A small image captioner, trained from scratch: encoder arch convnext_v2, decoder activation gelu.
Rows from block 3 of the text decoder of a small image captioner, named by matrix and row number. Rows with one number belong to one neuron. Each number is 128 + 32 x the weight over its row's rms, rounded and kept within 0 to 255. All counts start at 0. Numbers have three digits each.
After each neuron's rows are labels from the 100 texts, of 14848, where the neuron reaches its highest value: "fires on" is the input token at the peak. Only what is clearly more common there than usual is listed. The data: cartoon faces. In brackets: how many of the 100, against the usual share in percent.
# fc1: MLP up (decoder.blocks.3.mlp.fc1.weight, 512x256), inputs 156-207
# fc2: MLP down (decoder.blocks.3.mlp.fc2.weight, 256x512, transposed), outputs 156-207

fc1.462:162174128127121151128096097128108201128114174128128128128128089068132203128128120110128124128136253128128109128096128115046128213156213143069123128098128112
fc2.462:051125128087185128087128128117128003128128136128069106128179128171128117128128128128129128128128126158076128069112034128128128146102099107128103128128122128
fires on: "a" (100 vs 14.1)

fc1.176:129093102177128116090164151086128114128128128063225163108156214156130097128125128126128128164112138128063128094154128143128144080134128128128128128108128145
fc2.176:128110128128128128128128067128128090128134128128128128128057170169128128124128096128128128103113128128154133128128165081128128128128069128178157169221128123
fires on: "hair" (58 vs 5); "green" (13 vs 1.8); "brown" (9 vs 0.5); "red" (8 vs 0.5)

fc1.447:128090163139144128067142086128128128128128162128128128128128128165089144128128128094096128128128128128074141128044145176128109128126128151128128128160128128
fc2.447:088115128121139128128140110083128128128053110216132128128145128128128128128105128128128128128128079128128128064128128128084128128026117128165128133128128128
fires on: "with" (23 vs 8.2); "sad" (18 vs 1.1); "winking" (9 vs 1)

fc1.326:128202093128128128128158096149102135128141143128225100128128135128072200128128156128128175172082128128128119184128128128095128128143128152140119128128140109
fc2.326:128097128128128122128086128100212071128077128128160059244128113159128175007177128128104115128128100056128061117128062128128088128132089128063128128180227162
fires on: "yellow" (23 vs 0.5); "blue" (19 vs 1.7); "green" (12 vs 1.8); "white" (11 vs 0.5)

fc1.120:019193144173080185062170128076129162128114128173128132128145156041128128122128128206167148128167128128128128128128119146117135181128128128128128128128128128
fc2.120:243128132128126128115128128128091041146096128128110128128128128255128106128130130128112097128128182145128128128042121128128190128128128128128128128097072129
fires on: "and" (79 vs 4.6); "with" (18 vs 8.2)

fc1.239:128191128128092211128073194128128128103128128128217128128128128128184128118191146128128128101128134160226128128128128128128184129077180069128108128128128128
fc2.239:089064040128106128128096128112128123132128128163128128128128101128128128125095128171128171128128058128080177128141059128201074187128099128128128128118128211
fires on: "," (75 vs 1.3)

fc1.139:128128181093085128074128145128128128089128128179128128128128185128128128128154128079165128215128099128128128128128184084122128071146148110128101154093128128
fc2.139:128128066128128084162128128128128072128141128128128128007128168128164128128128230128128128128073128119135128128128128128043177200128128128232128102158124128
fires on: "beard" (100 vs 1.8)

fc1.34:128128128128128063124083128128128128073128128147128142191104147227128255166128128128128064128128148128128128111085105128128114128174128101128128128190128112
fc2.34:075128217128148128068128121128120128202128128128128128100165137128142062111139128128088128119217128128128115167164100076099128128128128085128208021119128124
fires on: "hair" (59 vs 5); "face" (30 vs 8.7); "crown" (7 vs 0.8)

fc1.114:131128128128128128109128128140128128128128156128128128133000149207137128064128128128111128182089186192128128128143128212075058128165238128117190077148163128
fc2.114:174154109128096135128145137129128138104128128147123172111234057102128116147041128128128076148122128128158128128128128131075078109128058158128101128047030128
fires on: "hair" (67 vs 5); "bun" (19 vs 0.7)

fc1.68:163128088128128128144128137124070153088128128118133128128118128128128132217128128179128128128054123176128130128128128129128128033117128128080128128132227103
fc2.68:128128063128128130128128128128175128128128128156128100096102128128156128128128122132128142154196128128087128165128215128128128128128128128128128125128014128
fires on: "glasses" (56 vs 1.4); "sunglasses" (44 vs 1.1)

fc1.290:100128128131182128128128128124148129128128108128137091112128125128109128000206055128128128116138128078128142128103128121151162128066163123128172128128138128
fc2.290:104089128053128128190128128079133128170186128137128128128111128167128128128128153128128132128128128128226088128128141180128134128128156128136172085186132128
fires on: "face" (42 vs 8.7); "," (31 vs 1.3)

fc1.351:128128128128128116128074128107084154128128128130128128078072140128128128128128128128128114065176119146134128128128143113128133128179128128163037128081189133
fc2.351:176096105128105128194203128128128128128128128128132128128128158122128128128128183128047183092128128128157128175094128128128076128128148128128128128128144128
fires on: "glasses" (62 vs 1.4); "hat" (12 vs 1.7); "crown" (11 vs 0.8); "beard" (7 vs 1.8)

fc1.111:128128128077128042128128128024128103068129141133128128075204128128106181100178073133128124128128128179040128092128128070183128128128107111128128128135128140
fc2.111:093128128145084128031204184128238128154128128106128128168057128128128091165062116128141155097128128137209130128128128169065128163128125128062088144128128128
fires on: "hair" (21 vs 5)

fc1.484:128099128128128203173095153128128126128128184128124128072128128128092064194078128128105182128108128128101064151139128128128108179189128098132192230115130083
fc2.484:128128128128157128128123152128128128150128116128088212128128233128128114128179105088128029128058128128128128072124117128128139128128128129128128128128128128
fires on: "surprised" (41 vs 1.1); "winking" (24 vs 1); "laughing" (10 vs 1.1); "sleepy" (8 vs 1.1)

fc1.456:107128128128061173128048206149128128128128128123183141128137052123128128128070136143198128098182128128128171128111128111128128062128128128128128126128128174
fc2.456:238128128094128094128148128128149128128141128114128128189074133149128165066131091128128128128018158186103117128128128204128219128155128128099128128128128098
fires on: "yellow" (23 vs 0.5); "black" (22 vs 0.5); "white" (13 vs 0.5); "blue" (13 vs 1.7)

fc1.79:128123128128128128128128158119151160154125125128128073087128128195094099113141128079022135145199128128081182093217128027149107128098119128137128201133128093
fc2.79:128079146049128128128138128077128128128128128155128170128128101023128128128128128233128128082128128175112128128186133128128174128128128128128141128161151082
fires on: "a" (100 vs 14.1)

fc1.39:128128128105128147085128128128128128128068104128130093107128128128128128128128128128128128128009128128128128128128173128137128128127104139128128128128131128
fc2.39:037128128091149135136128128110128163128165089226089128177128128128127128128128111074128093177197127128128128128128017128096090204128128128097151128115072084
fires on: "black" (37 vs 0.5); "white" (23 vs 0.5); "grey" (9 vs 1.8); "yellow" (8 vs 0.5)

fc1.133:109115112128148128128168178128122117091207128128128066128128128128128040191125128118128128200128128128101144188101047147128090121188128145105128190128133128
fc2.133:144128172128128136128128128128140128128088184220128087140103128176122128146128070146128048128128163104097128128199128128128128128128128074128096128128145061
fires on: "surprised" (64 vs 1.1); "sleepy" (13 vs 1.1); "laughing" (10 vs 1.1); "sad" (8 vs 1.1)

fc1.354:238179128128138134134128101128150128071128126190128128091128128043128227185128128128128128128128071073128089128111196108128134055128092080128128128128128128
fc2.354:095111176128187128128072128094190171128128128128128128120128140128128128092128085128062128181128128128128081155073128128115128122109189128191128128186124128
fires on: "face" (35 vs 8.7); "purple" (15 vs 1.8); "pink" (14 vs 1.8); "black" (12 vs 0.5)

fc1.303:153128141128128128105128128128128128100128175128128124109128055128076250128139128055132128110128128128138146128067128128128128151128174128128114244146094128
fc2.303:128127128190128091111152128167184128128178112128184128128128151128094128133122128128189116129151110114096155152168215128112128089023128128159128128167128128
fires on: "surprised" (24 vs 1.1); "laughing" (20 vs 1.1); "neutral" (11 vs 1.1); "smiling" (10 vs 1.1)

fc1.277:128116128146074094121128108191111138128217145049108102128160235128102128128128128136068175128128128128094061128128134070058128128128128127152128128128138128
fc2.277:128066128128128128154128128094128135128128128154139152128180128106104090109128128128133120197128087182128164128124130128128128128128128128128128147117112128
fires on: "and" (100 vs 4.6)

fc1.497:142095128128128111128076208128117128179128128172128196128099128079180128152145138083128130128107161128152128128075128221101128128158128076131128128167170154
fc2.497:235093088128128128128043128128128128128145128128128112117128128128137128128128128169128128128110128207128128205088173125165156128095128156128128128121128164
fires on: "beard" (66 vs 1.8); "glasses" (13 vs 1.4); "sunglasses" (10 vs 1.1); "cap" (7 vs 0.9)

fc1.12:128128128119140128128128128128128128088128128154126200128013188128139128128128167128083125128069172128128128128137128207128128128114128128128218128193125236
fc2.12:186081128128153116128128128128128091037128124069200128094128074091128128128151128083128093059128128112128128128128128139128176128128076114126128128114169149
fires on: "hair" (42 vs 5); "black" (9 vs 0.5); "pink" (9 vs 1.8); "brown" (9 vs 0.5)

fc1.210:128128062107128109128128096081128198191128092158052198087128121214059128125128103128157128128181166128128128128167128128128139128130128165128089185128152128
fc2.210:128128171128128128128128128163128052104149128128128128128128128135128131157197128128089128056154128128114128146128128145086071128128117128158132128074128128
fires on: "yellow" (21 vs 0.5); "glasses" (18 vs 1.4); "beard" (16 vs 1.8); "sunglasses" (14 vs 1.1)

fc1.173:128128128059128116169092128128128128128092188128192115127128128132128205161085102128102088132147182128062092128128128115050128109180098128160128143128111063
fc2.173:137128128167106076050184055148128128128165072128128128128128128135128062121128128128128128112128164197103110128221128128128128183128166065128128128148110128
fires on: "with" (100 vs 8.2)

fc1.119:128096078023095128145174128128116128106054186157128130128176187128082128068128080077128045187128128100128238082080109186111128128151128128174124128125088183
fc2.119:128140152080128128071128135128151097128132117032154157128000128223162055128128165128128128073062077128089128128094175107147200159167128206122096129185128093
fires on: "hair" (94 vs 5)

fc1.73:128128128056128065128134043094106114128115128128072128169214128128149101128128128159150128128128173095147128116128128080128183128128128073128178153128128209
fc2.73:128085079128128128128128128162128038139128128110128128128037145128128128095117128128173128118198184128128087128153128122128080127128128086128128128128128191
fires on: "black" (50 vs 0.5); "grey" (27 vs 1.8); "brown" (18 vs 0.5)

fc1.363:104128128128128171128086128128128128103066128128128128128131128183129128128044227162128190128076201128155128128248128128111123255201133083128155118128128092
fc2.363:128079113128128116128128133154058128093128128083128164186128128128128128128131082095124111128170128130092163129081128128128128025121128128186128158128076128
fires on: "yellow" (28 vs 0.5); "brown" (16 vs 0.5); "black" (14 vs 0.5); "grey" (14 vs 1.8)

fc1.74:128128100128044098128086110084128147153128128075068167128176123185128121188128118128140100115128204149128128137045128114111128128099128126128128047162130128
fc2.74:128187128154172091159128120136128170138154128128095149116128128110128108121128128086184159128128128128093198128119137153142116128060140128158128128175109168
fires on: "," (62 vs 1.3); "face" (34 vs 8.7)

fc1.347:128147128128128128155128128160104128133128128189128128170128128128131073128128128125128255128108219135090128136128146128128051128176128120193047066128082128
fc2.347:212128178128223128128108128128166124128128110161102064128131128128128140199129111158128128128128128128128099231128049103128211128164128107128128112128167128
fires on: "black" (30 vs 0.5); "brown" (12 vs 0.5); "white" (9 vs 0.5); "blue" (8 vs 1.7)

fc1.103:128105128136128128093120128128157040128087126126128128128128128128064083109173128128162128156128133128109121137128112128080139126224050202150097165128093150
fc2.103:160004050128128128145128043077128175090151128122136131128128095068128128128128128053145128152128103128128165128128128128020096128128184128105255096063128128
fires on: "face" (75 vs 8.7); "neutral" (10 vs 1.1); "sad" (8 vs 1.1)

fc1.197:171110125174059153159133128063128128093128134128128115128095128178128128128128128128128128086128128128128108128128128128127104158128045128055128128128128128
fc2.197:151128130071128128082086128091128136176128128059128128120029166128181067178165128064128134128128159128101128126158128128128128192128128138128142128128193128
fires on: "hair" (75 vs 5); "bun" (10 vs 0.7)

fc1.508:128128185084128077049128114128176140128128128107100128128128130145128128129222128155128059101119128128128128128074140177157138128124128133128199128225128128
fc2.508:128128116128128128128140128087128128128127128128090128151128144185128104133128128149128128128085229028128090128088101124128128114128128128128128155128144128
fires on: "surprised" (35 vs 1.1); "angry" (21 vs 1.1); "neutral" (10 vs 1.1); "hair" (10 vs 5)

fc1.104:211075193128128128128092174191127128128150128128128146128128126128160137162156128128255128128128183116128128106128128102128236174074128128128171203123128105
fc2.104:128128128071099128128128128128132128130128104128125128128103128128128128128128075128037128134158128128128114203098076162074118106128200136128128128128145224
fires on: "," (98 vs 1.3)

fc1.330:088221084128180128151128128150128128128179128096160100087128138128128141128140128128089140128128128051128128128201165128128084128167128128128150127128128128
fc2.330:169088128000128143128128128128213076128148159128106128128116114128128093128151076168145066128128075035128058128059128120128128223128128128128128085133159173
fires on: "with" (93 vs 8.2)

fc1.160:075122080042128128128119069106066154092122203128159079128048128128157128072128174128128128128128128128128098175128128189128128128128128155163122121128098017
fc2.160:162109128184128147128128113128128128168128128128128195128128189128131153166101128128128077128162128099044122128128077108128121202073058128171128128128146182
fires on: "beard" (72 vs 1.8); "angry" (17 vs 1.1)

fc1.48:128128070128171128064128128128099128128035115131132128167128142128168128085169128131148128176128135202128103128128136108077118120128128126124114132128147117
fc2.48:128128152128113128128176138128108128216128070093148128070069097128096128128128128128128129129112128193128128152128108128128087128128128128128148142149140045
fires on: "beard" (56 vs 1.8); "glasses" (27 vs 1.4); "sunglasses" (17 vs 1.1)

fc1.435:128083083128128061128089128128128137167180095128128143128128044081172070128128212104128128148128128133128079128154160179128115128128128094071128128128128127
fc2.435:128128110178128128110128005104128128109023157128146051128128128167128128128128128109143055120148144128112128128076112216128128107038128170152214128128128139
fires on: "beard" (99 vs 1.8)

fc1.121:128130091150043128128128061128134128192085114135109164093141128171147136149165114146128112139092128111149128117100128128128199128128079142128128086195125128
fc2.121:171128124132181128117120128128128097065163128205200111128128188128128128128203088127139063125128128128202115128128128097128128128179128121158128128175128128
fires on: "black" (45 vs 0.5); "face" (34 vs 8.7); "white" (8 vs 0.5)

fc1.375:091128128068128128128144087146218142139082162208128128165128128209128128098128080150129111088128145128128147128128149128052128148128128108085097094128128185
fc2.375:128128190128128112138128202029175128128128128102045169098170057092065198129128128074131138128182128176076128128081157149106128128128113095049128152128128104
fires on: "face" (91 vs 8.7)

fc1.101:113122128150199171065120160128129033128128144243098155088128128104128128128128128128128107128096101128128128225068158037128168117166117128128128128094128128
fc2.101:128138128128115128128181101150128128128175147128128103167130128128128068128128128135128167254153105122128087128128128128122082128177203128128089128117128128
fires on: "black" (57 vs 0.5); "grey" (20 vs 1.8); "white" (7 vs 0.5)

fc1.474:128128128128128115128128128088053128128116128128120128128102122128092081108123128158088128128128143120128128165171128057143128128128128076081128113128128185
fc2.474:128042128128204128128084136085128132128095128128158128168138128128164014128078128128128211128128194128168128128128128036128128152160128128125115108030177128
fires on: "black" (44 vs 0.5); "grey" (26 vs 1.8); "white" (18 vs 0.5)